From a checkpoint of a small segmentation model.
Model: 64-pixel images, norm layernorm.
Rows from block 2 of a small segmentation model, named by matrix and row number. Rows with one number belong to one neuron. Each number is 50 + 12 x the weight over its row's rms, rounded and kept within 0 to 99. All counts start at 0.
After each neuron's rows are labels from the 100 images, of 14976, where the neuron reaches its largest size: "responds to" is what is common among them. Only what is clearly more common there than usual is listed. The data: larger renderings of crowded toy scenes. In brackets: how many of the 100, against the usual share in percent.
# gate: MLP gate (model.blocks.2.mlp.gate.weight, 416x160), inputs 0-159
# fc1: MLP up (model.blocks.2.mlp.fc1.weight, 416x160), inputs 0-159
# fc2: MLP down (model.blocks.2.mlp.fc2.weight, 160x416, transposed), outputs 0-159

gate.252:52 44 46 45 30 63 49 47 55 48 54 57 65 61 47 71 33 60 40 70 45 31 45 51 46 12 41 58 45 54 49 54 70 56 62 62 73 41 62 34 35 34 44 35 55 37 47 45 64 32 49 36 54 33 50 60 40 71 42 65 29 79 33 49 39 56 48 68 39 66 40 36 66 43 37 44 45 62 54 50 46 64 39 30 46 47 71 57 82 63 42 57 55 45 57 62 52 57 66 55 66 76 47 35 35 57 60 71 64 54 55 43 37 58 40 47 44 29 38 34 42 39 59 42 45 31 42 59 41 56 34 59 51 52 54 42 45 52 48 63 62 43 47 41 61 44 61 52 66 55 60 45 64 60 43 67 52 44 40 71
fc1.252:60 30 59 69 32 46 36 63 45 34 60 60 63 68 32 54 32 57 25 57 43 36 54 33 39 51 44 46 31 43 64 44 37 57 59 52 58 43 46 39 34 59 52 47 58 41 51 70 46 26 27 65 54 46 57 57 40 50 58 58 54 43 55 44 55 19 45 49 62 46 46 49 46 52 32 63 45 45 49 70 41 56 48 63 42 49 59 60 62 57 39 31 56 34 49 37 58 57 57 57 69 62 55 41 69 61 31 58 64 65 47 78 43 34 57 35 42 61 50 38 62 53 23 42 61 63 56 49 50 56 46 49 42 57 19 83 63 49 60 45 57 41 51 44 28 64 51 27 32 72 51 70 54 52 58 56 41 53 63 56
fc2.252:37 52 78 45 40 61 44 52 42 57 35 53 47 38 26 53 18 60 56 53 51 25 49 65 43 68 40 45 44 30 42 47 48 27 59 50 53 56 47 38 58 24 42 50 56 50 49 41 67 33 74 45 25 45 54 42 40 41 57 55 53 57 30 57 72 69 51 43 46 63 58 45 55 42 76 48 42 63 71 66 44 39 63 44 61 42 44 62 79 59 48 51 51 48 65 51 39 67 38 40 48 47 24 63 54 59 58 49 54 40 46 41 42 22 29 55 67 37 20 53 43 56 66 53 43 50 61 49 53 51 68 42 44 38 34 68 50 40 36 50 48 45 44 60 76 42 45 58 63 50 53 58 62 39 49 67 65 46 50 52
responds to: bottle (35 vs 12.4)

gate.46:35 33 33 35 50 47 30 55 33 69 41 51 36 49 53 50 43 47 42 64 51 37 50 49 60 37 77 56 55 62 34 43 60 61 36 45 50 58 53 53 29 50 63 51 57 49 56 43 45 40 61 51 51 56 38 57 34 49 51 40 56 52 57 40 56 77 41 54 38 59 41 50 57 57 57 43 54 62 67 57 53 58 68 55 30 52 54 54 51 40 57 40 37 18 43 73 41 32 43 47 24 72 63 37 61 64 62 36 65 45 58 32 51 27 44 64 64 62 40 55 45 38 48 93 70 25 57 75 56 59 31 65 32 62 60 53 53 59 43 37 42 65 45 56 46 65 52 31 51 42 43 55 43 57 50 31 59 47 37 62
fc1.46:63 46 74 51 56 51 47 52 74 53 35 61 58 45 49 47 62 52 69 53 36 48 40 46 78 52 45 63 32 48 57 46 38 44 71 42 51 33 66 64 53 60 45 55 42 27 45 41 63 38 48 27 68 38 41 45 65 50 27 45 51 68 58 62 45 38 58 36 67 41 56 45 69 27 50 58 36 30 44 46 50 26 39 47 45 48 29 55 62 56 53 58 30 57 54 58 47 66 59 36 66 51 55 58 58 35 52 58 43 45 41 55 49 48 66 25 69 65 57 61 65 44 56 37 38 62 44 50 50 63 66 45 44 34 52 78 61 44 65 49 42 40 58 53 43 39 44 29 72 61 73 42 60 14 44 47 44 39 66 53
fc2.46:46 77 51 55 41 30 34 55 42 58 58 59 38 78 57 22 53 39 44 40 47 54 44 35 55 62 57 40 43 60 51 55 64 54 28 58 45 43 46 35 50 41 49 62 53 41 44 56 37 64 46 50 50 74 32 55 44 45 63 47 57 45 40 54 41 42 44 47 53 63 44 55 73 60 51 57 54 56 42 58 44 44 63 66 53 70 64 40 48 45 68 65 50 34 52 35 50 29 48 59 57 45 62 59 59 47 52 47 60 48 53 53 50 66 36 49 25 62 62 47 40 38 30 61 42 57 47 32 71 41 48 35 57 55 56 17 12 60 48 14 44 58 69 45 51 55 40 50 39 81 30 50 59 68 72 53 37 40 55 46
responds to: bottle (40 vs 12.4); snowman (33 vs 12.8)

gate.397:46 67 51 60 49 73 30 42 34 68 52 51 41 48 40 56 43 30 29 45 39 58 54 39 36 41 71 28 41 58 44 30 41 30 46 32 52 48 50 40 68 36 66 40 46 61 46 57 54 51 60 57 55 34 33 40 53 32 61 56 68 78 38 71 68 43 55 31 38 43 38 71 54 49 47 39 58 53 39 50 30 47 52 50 51 47 59 32 41 38 56 56 31 68 56 30 43 43 51 33 57 50 48 47 52 63 53 51 55 51 45 40 59 61 25 62 56 34 68 34 46 39 43 56 39 41 58 45 72 83 49 55 48 45 34 32 31 47 50 52 30 65 47 74 52 45 43 46 51 75 51 48 29 53 59 51 42 63 51 34
fc1.397:43 53 31 53 50 58 43 58 50 39 44 48 60 56 53 70 58 42 45 41 40 38 38 51 46 46 46 54 49 66 59 42 51 38 54 39 56 48 50 41 59 58 51 40 67 63 39 49 91 57 52 57 68 40 55 49 65 65 39 46 60 80 45 69 64 40 40 65 60 34 25 52 41 53 70 47 55 36 65 49 44 57 53 56 58 53 68 72 77 50 28 41 34 52 53 52 60 53 22 45 57 34 85 58 47 35 63 42 50 48 57 48 57 39 39 56 51 35 65 36 63 66 43 43 43 64 56 77 64 54 48 63 40 31 27 45 31 43 44 46 60 56 35 78 49 58 39 61 52 54 59 57 31 57 40 42 45 59 43 29
fc2.397:33 59 53 45 53 56 76 52 40 56 62 48 52 47 48 42 53 39 43 70 36 40 39 43 51 22 60 52 40 62 59 79 62 72 11 73 57 48 38 49 70 45 49 40 55 53 21 41 39 33 55 38 57 57 21 57 59 57 34 30 29 62 55 46 58 46 49 56 50 58 67 70 73 51 46 55 44 57 50 57 43 52 41 45 57 54 57 37 33 68 64 62 43 54 56 47 49 73 48 42 48 50 53 46 44 44 50 33 52 64 56 51 61 23 70 49 48 68 37 53 46 43 27 64 48 70 24 43 36 64 62 68 47 37 61 49 46 59 48 47 44 51 61 51 19 50 41 46 48 48 50 62 58 41 54 47 53 51 53 67
responds to: ice cream (34 vs 12.4)

gate.262:51 56 47 40 64 61 63 19 39 17 48 43 46 49 50 52 46 50 48 55 47 53 30 52 40 28 36 32 39 65 69 50 43 47 39 58 50 66 44 25 46 63 63 31 50 47 48 32 35 44 45 46 50 60 55 39 87 42 67 37 36 61 43 52 32 40 43 48 55 55 44 42 47 40 65 40 49 36 29 39 31 63 58 66 56 60 40 59 60 59 73 55 47 77 58 64 60 33 69 52 50 67 53 29 42 57 28 35 33 43 47 60 32 43 38 41 36 49 60 37 30 46 52 34 50 54 66 55 65 42 52 41 74 49 78 56 49 47 47 55 57 52 52 37 60 46 53 46 41 40 41 50 60 26 50 53 56 38 51 36
fc1.262:52 43 38 59 18 40 52 44 44 58 47 24 25 56 46 39 34 65 50 45 51 60 48 49 38 49 71 55 57 47 75 69 65 57 61 59 47 45 45 46 72 58 48 38 41 55 51 46 63 42 53 48 50 66 56 60 38 15 25 32 53 51 75 30 62 61 51 42 46 32 62 73 49 38 45 65 47 56 63 45 54 49 61 41 32 70 30 50 36 40 46 44 39 48 40 45 58 54 39 50 38 44 47 64 55 39 37 66 57 67 68 49 61 45 67 75 57 29 48 55 50 62 80 50 42 62 44 45 70 70 45 53 47 44 61 53 55 41 64 48 68 51 37 54 41 30 61 47 43 43 35 51 64 48 50 50 31 60 58 66
fc2.262:46 43 41 52 36 47 43 60 32 49 52 55 59 51 73 37 51 40 46 40 59 56 54 57 44 42 59 42 59 60 49 34 45 53 65 59 42 63 46 37 29 48 29 79 69 41 58 36 23 34 60 57 46 40 51 69 64 36 57 75 51 25 72 50 71 43 43 55 53 57 79 56 53 52 53 60 44 47 47 78 51 77 43 30 58 52 60 35 63 46 45 33 41 59 74 26 60 45 49 58 49 46 41 26 54 47 38 48 46 46 48 45 75 47 61 55 54 27 51 29 60 39 26 40 28 49 57 47 55 44 71 50 61 39 46 43 58 65 33 64 40 61 43 43 36 50 50 44 58 48 62 60 49 41 38 47 38 65 34 46
responds to: barrel (30 vs 12.8)

gate.68:35 49 59 43 71 43 64 57 23 60 37 58 46 64 48 45 54 48 68 52 42 58 62 63 48 36 55 41 46 50 24 44 59 62 63 53 44 53 31 60 36 48 59 43 66 38 44 42 59 43 24 50 46 43 59 64 48 48 48 50 46 68 72 46 53 50 60 50 40 53 46 50 64 35 36 44 48 51 36 52 37 60 40 32 46 63 56 54 79 22 64 60 43 53 54 42 61 40 38 52 49 51 47 66 65 45 80 66 48 49 52 59 58 59 60 40 45 61 71 55 59 56 49 57 38 59 77 36 56 46 38 42 57 41 60 34 56 71 46 37 50 90 19 33 33 45 51 38 47 61 47 63 39 58 60 71 36 48 28 48
fc1.68:40 58 45 75 52 44 70 62 49 54 44 52 64 63 38 45 39 33 40 28 36 70 51 35 54 46 35 56 65 41 46 55 53 53 56 33 43 21 24 60 41 47 53 45 81 42 64 50 39 24 37 44 43 73 74 56 49 53 42 55 55 66 54 52 37 51 66 59 56 61 47 43 55 25 21 60 37 35 40 49 51 52 53 52 69 49 44 41 52 52 44 58 46 58 62 34 44 47 65 52 44 54 35 47 47 44 37 69 53 54 44 36 59 74 55 50 57 45 67 51 65 48 38 49 67 74 58 49 43 34 35 40 39 52 61 25 58 58 50 54 72 58 34 65 46 68 57 27 47 49 43 57 45 54 46 70 43 27 53 65
fc2.68:65 50 55 64 60 43 49 49 51 40 74 36 44 50 54 59 44 50 72 72 48 41 56 46 83 59 61 79 56 50 72 50 45 63 43 43 55 75 44 39 73 54 37 57 38 50 32 58 49 56 62 25 56 59 50 30 60 55 28 65 58 35 39 43 57 58 64 47 52 38 40 59 57 59 31 55 58 51 61 22 51 54 46 27 39 41 60 45 41 52 37 67 38 56 35 76 60 64 61 57 44 49 34 41 58 74 34 48 32 64 42 60 54 53 39 38 60 53 52 36 41 75 52 52 31 54 38 49 60 47 36 52 37 47 61 60 54 39 42 55 42 29 54 62 38 44 38 30 62 27 53 49 49 44 54 57 71 46 45 57
responds to: barrel (43 vs 12.8); largest object: barrel (32 vs 6.6)

gate.296:27 56 43 62 51 29 45 47 54 51 52 58 41 54 46 40 51 57 46 55 48 67 30 47 46 55 52 54 70 37 56 59 51 37 60 44 36 71 38 42 58 41 45 74 36 50 58 69 57 33 46 45 67 45 56 53 61 46 63 53 42 50 64 57 37 37 51 61 59 62 48 38 69 63 44 57 58 48 34 25 57 36 67 40 64 57 56 65 54 65 52 49 27 52 42 48 27 69 78 30 38 28 50 51 45 59 52 70 47 56 35 38 38 43 54 63 55 71 54 31 56 50 59 43 65 38 43 61 47 46 31 72 56 44 47 56 35 30 44 51 64 36 40 78 26 44 46 37 76 67 54 22 45 45 43 49 34 46 35 57
fc1.296:55 45 56 35 55 42 39 48 43 51 64 46 52 29 49 35 42 37 49 37 70 49 52 48 65 56 38 38 45 65 44 42 46 60 54 76 53 31 41 35 61 48 59 42 52 59 70 47 47 71 35 48 53 42 39 62 67 56 51 59 55 45 26 31 54 37 41 40 33 67 52 57 40 43 38 34 46 72 52 52 52 70 43 56 67 24 32 50 24 42 50 67 56 24 69 56 56 42 55 41 55 54 47 39 60 40 50 49 53 60 58 61 63 48 34 78 37 16 44 39 37 41 43 43 55 55 49 49 55 41 67 43 33 61 76 35 49 45 53 45 30 37 44 58 44 68 57 80 44 29 62 45 30 55 47 39 50 65 62 49
fc2.296:54 56 54 38 55 84 47 52 67 48 48 41 48 45 55 47 71 43 53 44 29 41 68 56 54 64 50 65 67 25 57 58 36 31 45 51 39 35 52 41 82 32 45 57 41 56 48 47 67 62 47 52 67 42 49 44 51 51 64 49 65 40 31 62 43 55 35 50 43 46 56 25 64 68 48 58 56 35 46 47 51 37 50 73 72 58 44 40 41 59 67 40 70 50 39 41 76 50 37 66 40 65 37 62 52 28 57 41 60 46 54 36 56 39 55 58 44 47 43 45 41 50 49 69 47 42 74 58 46 58 54 55 58 21 55 56 56 54 74 48 42 54 55 65 62 38 65 58 47 53 25 23 40 38 69 28 47 58 48 49
responds to: ice cream (35 vs 12.4)

gate.414:52 45 50 35 46 64 54 71 73 52 48 58 49 37 58 33 63 32 48 70 56 27 53 57 60 72 39 42 60 41 52 55 65 47 47 28 51 57 28 68 36 49 68 50 23 44 64 70 54 38 57 35 48 52 47 62 52 53 69 41 60 62 59 56 42 38 50 49 26 30 63 39 30 35 43 53 57 48 41 61 55 45 48 60 41 41 58 44 48 46 91 56 33 49 51 58 45 39 61 59 45 56 62 25 61 57 47 65 59 55 54 76 30 38 36 49 69 63 46 35 55 80 41 43 38 42 46 49 49 26 65 43 52 45 71 59 51 51 48 59 28 56 61 59 53 29 45 60 51 60 50 55 66 46 62 41 49 52 40 54
fc1.414:31 63 74 43 79 64 48 36 54 61 47 79 45 38 30 45 52 58 62 67 43 64 69 41 51 38 70 54 44 57 42 39 35 38 58 83 55 52 52 65 40 72 51 65 56 54 61 39 55 61 57 54 40 30 46 41 45 51 68 48 56 44 45 51 51 74 55 42 59 42 48 38 49 45 64 42 50 38 40 42 57 52 48 31 45 40 42 53 21 44 42 47 53 70 50 35 58 39 59 49 63 73 63 49 37 44 50 65 31 36 25 46 43 48 71 45 59 56 47 60 48 49 66 76 39 57 40 53 61 54 52 49 64 63 47 33 58 62 22 47 56 44 54 39 38 77 42 52 42 30 38 58 62 55 64 56 49 51 37 64
fc2.414:41 68 43 35 62 41 37 45 62 63 78 36 44 64 47 51 36 64 36 53 32 43 54 57 31 82 27 59 35 41 72 34 45 48 28 58 53 44 58 45 48 32 38 54 79 62 41 59 61 48 49 64 56 51 46 57 38 52 42 16 48 35 66 33 33 53 59 38 36 62 58 26 56 33 36 50 58 60 58 43 41 38 54 72 50 49 41 30 56 41 35 56 50 37 43 63 44 49 24 54 39 45 57 60 42 37 46 50 37 56 25 41 45 43 57 40 37 47 68 34 44 45 51 44 38 34 50 53 31 52 54 43 63 44 48 54 58 31 41 39 44 34 57 58 59 59 71 48 59 56 73 43 50 45 37 59 55 52 51 46
responds to: barrel (88 vs 12.8); largest object: barrel (53 vs 6.6)

gate.123:42 54 51 59 74 56 39 53 40 48 62 34 36 49 44 50 56 62 45 65 51 48 69 42 66 59 69 45 58 53 77 63 51 33 77 39 27 53 53 52 65 30 47 79 38 46 45 53 48 55 25 42 59 66 34 37 55 40 37 67 51 47 47 80 71 75 47 47 33 38 59 67 48 45 60 58 73 39 61 50 48 33 51 46 56 54 48 55 48 64 40 55 41 51 29 42 49 49 49 48 44 45 53 53 55 53 49 44 52 37 28 73 21 42 42 58 41 51 39 62 50 41 63 25 35 56 54 40 44 71 31 29 56 47 47 52 49 47 70 64 42 40 37 48 37 39 48 37 47 56 43 46 42 41 51 68 55 55 29 69
fc1.123:46 34 57 62 41 56 79 64 48 57 60 54 39 49 29 40 51 58 51 34 49 56 54 60 56 45 44 65 44 52 33 48 49 51 51 56 55 50 51 43 50 57 47 30 63 41 45 46 70 63 76 50 48 61 63 60 32 59 52 35 48 27 66 34 58 33 45 37 24 43 46 64 40 40 59 63 54 56 57 64 45 62 47 53 33 56 56 63 67 68 46 46 52 56 54 59 60 24 36 59 52 72 54 39 24 40 49 44 40 59 54 63 46 36 43 68 36 53 36 38 75 65 36 50 33 48 50 40 66 59 66 55 50 77 32 49 57 53 78 44 58 62 53 39 71 51 36 49 66 19 64 54 34 58 44 64 63 45 41 30
fc2.123:62 49 43 53 64 52 39 51 23 60 50 48 55 57 74 67 70 41 37 26 55 58 68 41 43 38 69 48 57 65 57 50 48 52 27 38 57 50 45 36 56 50 63 58 62 52 30 46 49 69 31 62 58 41 44 40 65 21 55 57 57 63 56 53 42 44 44 50 58 33 58 61 49 46 46 65 35 45 28 48 45 40 44 43 58 47 55 57 50 49 47 46 24 33 57 52 57 47 52 47 39 61 41 59 53 59 58 53 47 82 44 40 35 79 27 56 38 17 58 65 33 58 36 54 81 48 43 57 60 38 54 56 52 38 53 42 61 42 59 53 76 60 46 59 44 52 76 45 65 69 48 58 46 67 70 57 64 47 62 55
responds to: ice cream (33 vs 12.4)

gate.35:30 63 23 51 34 33 55 63 61 45 39 53 53 48 52 41 41 38 33 58 65 44 59 74 58 47 65 38 43 49 64 63 65 50 47 46 62 31 77 54 54 38 34 71 55 43 47 57 70 67 35 44 65 52 48 37 54 36 57 28 62 61 42 63 50 58 50 54 54 29 33 40 63 66 37 63 60 48 46 29 69 93 47 46 59 73 38 47 45 43 37 36 48 61 56 63 41 44 50 60 55 50 41 44 46 51 56 65 39 52 43 47 66 34 44 64 52 45 30 48 41 50 47 42 35 66 44 40 58 40 50 79 34 29 51 72 77 54 60 70 48 41 48 54 64 55 52 51 55 54 57 57 57 37 61 61 53 47 51 46
fc1.35:43 64 66 61 32 55 37 48 51 29 54 54 56 40 53 55 45 44 60 34 51 33 52 74 54 76 58 52 46 34 49 64 65 30 55 58 55 29 36 40 63 55 43 71 45 40 56 59 43 62 47 38 48 35 32 40 56 32 49 53 45 71 58 50 52 70 33 61 30 62 55 55 39 64 64 52 64 39 49 49 67 69 62 58 60 48 55 51 40 44 52 42 59 39 27 61 63 46 29 35 46 53 37 41 44 66 43 40 61 44 57 52 45 50 44 84 53 53 50 58 58 47 31 55 20 40 62 41 63 37 54 58 45 18 63 59 53 45 50 44 43 65 42 66 62 63 50 29 45 61 45 62 28 64 40 48 35 63 67 31
fc2.35:49 46 69 36 79 54 66 63 52 34 55 38 54 52 36 90 39 60 62 66 49 53 71 58 64 30 80 50 49 44 44 77 50 52 53 54 51 41 42 53 45 56 46 49 50 50 61 46 61 57 45 62 40 56 57 65 42 47 35 37 39 47 62 48 52 36 51 48 54 56 49 37 57 62 29 55 66 50 59 62 62 45 32 44 63 38 43 32 51 33 48 23 51 55 49 48 49 54 75 51 59 59 50 37 56 57 53 43 35 59 38 62 48 42 34 44 32 72 59 53 62 43 53 58 51 53 53 42 37 36 37 62 43 46 70 71 49 48 39 56 39 31 91 46 45 47 63 63 49 57 25 66 38 54 43 33 46 32 60 68
responds to: barrel (50 vs 12.8); largest object: barrel (41 vs 6.6); pine (33 vs 13.2)

gate.323:52 54 63 20 21 42 59 47 76 51 48 47 58 48 68 51 38 58 38 32 63 50 45 56 37 22 63 74 66 68 47 39 45 48 61 35 44 51 49 32 36 65 45 61 67 47 60 34 57 46 51 57 66 49 37 45 56 75 44 56 67 47 50 53 57 36 47 41 52 68 34 39 44 53 70 39 67 42 44 45 64 44 47 79 49 43 32 27 52 65 42 29 45 47 55 44 30 48 50 41 53 51 43 45 62 68 40 35 70 25 68 50 63 47 59 71 57 50 45 28 53 47 47 50 27 62 47 53 46 49 48 53 37 38 57 35 69 59 49 38 47 43 45 74 54 56 59 67 43 50 65 36 64 46 33 62 50 50 49 45
fc1.323:43 61 46 41 66 53 37 38 39 42 40 50 47 56 27 64 68 58 62 42 39 48 52 66 47 65 37 39 59 31 32 56 47 54 47 63 60 43 66 46 55 35 76 39 60 54 45 63 66 47 72 42 30 54 60 48 55 60 26 43 57 47 44 45 43 33 65 60 47 64 64 38 44 70 46 31 47 77 41 48 40 25 45 35 44 52 45 65 56 55 51 59 45 53 41 63 67 38 70 47 44 28 66 57 42 57 48 53 34 36 48 50 39 50 60 58 46 30 55 51 37 64 64 45 55 40 72 64 48 27 21 50 56 36 62 67 44 51 80 52 43 41 75 53 45 74 39 49 63 42 53 42 71 44 64 51 64 38 44 56
fc2.323:42 64 62 45 58 56 36 39 68 50 33 63 54 57 54 31 63 46 27 44 29 44 59 57 45 59 55 52 70 28 40 50 51 31 44 32 47 50 57 52 66 56 52 32 50 58 55 63 52 54 55 47 53 51 63 64 38 46 65 76 49 37 65 56 57 70 44 58 51 45 48 58 62 64 55 63 33 69 49 57 44 50 41 41 45 37 34 38 33 54 36 50 61 59 55 60 53 45 48 51 50 41 55 49 65 60 19 48 50 50 53 24 44 73 77 60 45 65 44 42 49 54 56 39 48 52 41 69 63 57 45 37 64 31 36 59 45 56 58 45 34 46 68 62 48 59 11 54 45 38 34 56 53 89 49 67 46 23 64 56
responds to: bottle (35 vs 12.4)

gate.320:58 45 63 31 34 44 24 40 59 44 40 58 74 38 55 64 49 50 48 37 38 41 43 36 23 41 42 29 40 45 39 56 66 56 62 47 53 42 59 53 59 49 55 44 45 55 56 27 57 61 32 42 68 53 57 37 64 52 48 49 49 65 66 32 55 43 40 52 49 45 27 43 47 42 42 55 53 44 31 49 59 43 42 46 57 26 53 65 57 32 46 56 46 59 77 52 56 53 49 58 22 43 50 79 42 56 57 51 73 60 51 50 50 44 64 39 64 38 32 77 61 44 38 73 40 57 37 54 38 47 44 26 55 46 69 69 54 49 31 69 53 73 48 42 59 24 48 51 48 30 58 52 58 39 46 47 41 60 52 78
fc1.320:35 55 53 47 56 55 41 41 47 39 49 32 61 55 67 32 41 67 63 42 66 44 52 38 61 62 46 56 54 59 66 54 59 51 34 53 35 31 55 59 56 51 66 50 56 55 42 49 46 54 40 49 41 48 43 62 58 50 53 56 53 53 39 28 51 81 58 42 55 56 57 35 56 58 61 44 24 47 43 50 85 38 51 63 37 26 45 50 45 58 43 44 50 54 63 41 40 27 60 55 40 50 44 42 48 52 83 39 55 54 29 68 31 62 54 25 58 52 39 43 44 57 53 68 56 59 52 60 13 52 30 49 28 46 59 68 46 71 44 46 34 42 42 32 52 47 49 70 27 51 53 35 72 39 55 56 54 41 70 27
fc2.320:38 51 44 41 52 61 59 55 57 53 47 53 31 59 41 49 63 39 47 61 43 47 52 37 45 54 57 77 49 56 40 42 60 59 65 44 69 72 56 61 64 33 48 60 48 66 33 41 58 42 43 76 49 33 41 25 59 46 45 44 50 47 36 65 31 45 60 53 68 28 53 46 49 42 63 55 52 53 39 24 54 49 43 69 39 45 51 75 46 63 73 59 51 64 22 39 63 56 55 49 53 45 52 53 43 49 48 43 47 19 55 53 54 16 40 53 30 55 50 61 49 36 51 31 32 53 62 46 59 43 34 57 42 50 39 43 57 13 69 55 62 63 45 56 57 45 31 55 74 46 66 31 58 37 63 50 38 58 42 38
responds to: ice cream (37 vs 12.4)

gate.304:50 49 59 47 31 52 47 48 28 36 48 33 43 40 51 63 74 49 42 39 22 60 44 75 72 31 54 50 54 33 46 44 43 76 44 51 59 37 56 48 50 66 36 57 53 43 47 64 41 47 64 53 64 49 55 39 33 67 51 48 46 56 62 53 61 58 47 60 56 29 83 43 46 49 79 53 53 37 41 56 50 60 63 57 45 55 44 46 34 34 66 63 56 51 65 43 40 50 50 25 61 58 54 56 40 48 15 80 79 49 47 45 52 35 48 36 42 31 54 52 58 39 41 57 57 46 51 50 69 68 51 38 51 62 46 61 56 58 40 62 60 32 60 69 36 41 64 54 53 43 38 31 63 68 63 63 56 36 40 56
fc1.304:59 46 50 47 45 65 53 52 19 47 61 67 50 60 43 51 47 51 49 50 74 45 26 46 42 31 57 56 52 47 54 66 41 30 51 19 53 43 45 43 58 58 47 42 42 52 46 48 51 70 60 75 65 48 51 57 40 46 65 31 53 47 45 32 62 54 59 25 34 57 29 56 58 44 41 43 61 70 63 33 68 44 37 39 43 61 37 59 49 53 33 47 65 46 48 43 48 41 30 42 36 60 29 64 61 59 52 66 49 44 47 49 50 63 39 46 55 58 41 41 41 63 75 35 49 72 56 45 39 21 71 53 70 68 41 60 53 64 51 59 62 67 54 35 60 55 45 33 42 34 33 57 53 45 29 58 33 80 51 56
fc2.304:24 59 51 41 56 46 76 54 55 39 55 32 49 44 39 39 38 52 56 48 44 50 40 54 53 59 66 67 51 54 67 49 25 52 66 75 37 56 55 54 39 43 76 63 43 60 60 54 56 50 45 53 30 76 56 45 48 70 43 52 55 54 57 54 61 54 31 28 41 64 60 45 46 55 73 43 45 45 26 34 47 56 60 58 59 38 48 48 63 51 39 44 43 57 31 35 50 67 65 51 39 45 63 56 55 42 29 29 61 61 33 71 45 27 57 76 65 44 43 83 40 57 58 47 32 55 54 53 41 61 49 60 42 48 32 44 51 66 51 26 37 37 52 43 58 69 54 48 61 55 48 35 54 66 54 22 59 41 53 51
responds to: pine (60 vs 13.2)

gate.270:27 56 16 53 43 51 67 52 59 43 56 35 41 48 73 46 33 62 53 39 52 45 58 56 50 78 39 52 64 29 56 48 54 44 47 38 43 64 43 61 59 50 54 40 40 55 64 56 33 33 51 55 55 62 47 59 41 51 43 47 64 65 66 37 49 41 56 40 60 25 70 46 45 38 56 62 64 61 48 58 49 59 57 63 29 72 46 56 42 60 69 44 57 43 83 47 35 65 67 26 54 33 53 50 50 64 38 39 42 50 65 62 48 40 43 48 51 52 69 41 46 43 23 59 63 40 63 47 22 55 71 53 49 45 22 72 51 55 40 38 54 37 61 47 64 41 45 52 47 72 46 52 40 35 41 54 40 42 62 69
fc1.270:57 48 23 51 32 68 62 45 47 47 47 51 66 67 57 61 77 44 31 51 46 32 68 55 48 52 47 46 44 32 52 58 41 50 50 54 65 44 49 48 44 50 44 38 34 42 60 64 52 47 48 55 57 49 55 53 50 64 57 48 72 76 52 56 67 44 42 61 39 52 38 46 47 30 34 38 53 47 49 60 55 48 53 64 43 56 37 44 72 66 72 38 29 39 76 47 58 71 30 56 55 29 60 39 46 47 70 54 53 67 51 76 45 44 39 53 55 72 24 47 52 52 26 44 31 44 47 43 37 25 55 49 36 50 32 51 61 37 52 47 37 59 60 73 39 50 58 40 35 80 39 52 61 29 38 50 46 58 70 58
fc2.270:55 67 40 45 62 41 50 51 51 34 57 70 18 54 20 58 43 32 47 32 59 52 53 49 50 50 52 42 41 35 54 60 66 45 48 41 52 51 51 40 66 55 78 53 52 33 60 50 44 53 33 51 41 74 44 67 58 69 47 56 59 47 48 56 70 81 35 36 37 66 49 69 50 67 57 48 49 50 48 55 54 59 39 36 61 44 58 55 53 46 54 70 20 54 62 54 55 23 49 40 34 73 72 46 47 70 45 41 30 38 64 59 51 32 55 37 49 41 45 34 58 49 57 39 37 40 66 46 42 58 50 25 46 55 60 56 47 64 74 65 42 49 47 56 54 34 40 55 32 35 46 46 54 32 73 45 46 48 48 66
responds to: barrel (61 vs 12.8); largest object: barrel (46 vs 6.6)

gate.183:48 31 62 39 47 46 47 64 76 58 48 29 53 31 58 45 55 58 52 38 38 44 58 64 49 64 43 63 52 45 54 50 30 59 46 50 47 62 30 63 35 59 52 39 45 50 60 40 52 44 50 51 40 37 57 65 66 55 62 49 41 53 65 59 46 67 52 48 51 37 32 70 37 66 49 47 67 54 67 45 50 65 59 56 37 58 36 49 56 18 56 38 45 69 47 55 17 56 40 30 67 62 37 32 50 42 53 59 47 54 67 53 50 12 41 54 42 58 80 39 59 63 49 42 49 57 33 52 49 31 31 51 33 37 41 60 42 62 57 67 64 36 30 40 57 47 48 30 60 44 33 61 43 46 32 41 61 74 42 57
fc1.183:50 33 73 61 50 43 64 33 51 42 49 48 32 58 53 58 57 45 58 66 47 38 45 64 53 50 32 39 43 45 59 58 34 45 46 74 62 47 24 51 44 49 28 42 52 43 53 45 50 20 61 62 22 60 66 29 48 58 46 47 41 48 45 58 62 49 39 46 60 47 53 60 61 43 55 65 60 59 52 51 70 80 49 56 37 44 49 57 58 17 48 69 37 59 38 34 36 31 36 52 41 64 56 25 46 46 57 44 56 59 56 59 64 25 59 71 40 50 31 48 55 49 34 43 38 64 28 54 55 36 45 62 51 47 63 60 44 44 43 31 56 66 55 52 33 23 36 43 51 58 32 57 44 45 30 66 40 45 41 59
fc2.183:38 65 49 61 50 35 58 38 58 57 53 58 68 68 40 35 41 44 56 56 64 48 52 43 57 47 48 45 39 61 52 48 63 47 50 61 49 65 27 60 37 56 41 62 49 48 58 53 50 44 53 52 61 39 55 61 48 67 45 42 69 63 81 78 46 48 48 44 68 48 43 50 27 54 66 45 49 44 50 56 36 21 48 45 32 25 45 37 65 55 34 50 59 38 56 42 44 43 59 45 43 54 46 46 31 56 20 49 43 39 37 40 46 75 54 13 60 49 52 73 37 68 57 57 43 54 90 37 51 61 31 60 69 59 29 52 33 44 55 39 43 41 49 46 54 54 47 47 55 50 60 60 34 25 42 37 70 53 44 45
responds to: ice cream (65 vs 12.4); hammer (32 vs 12.1)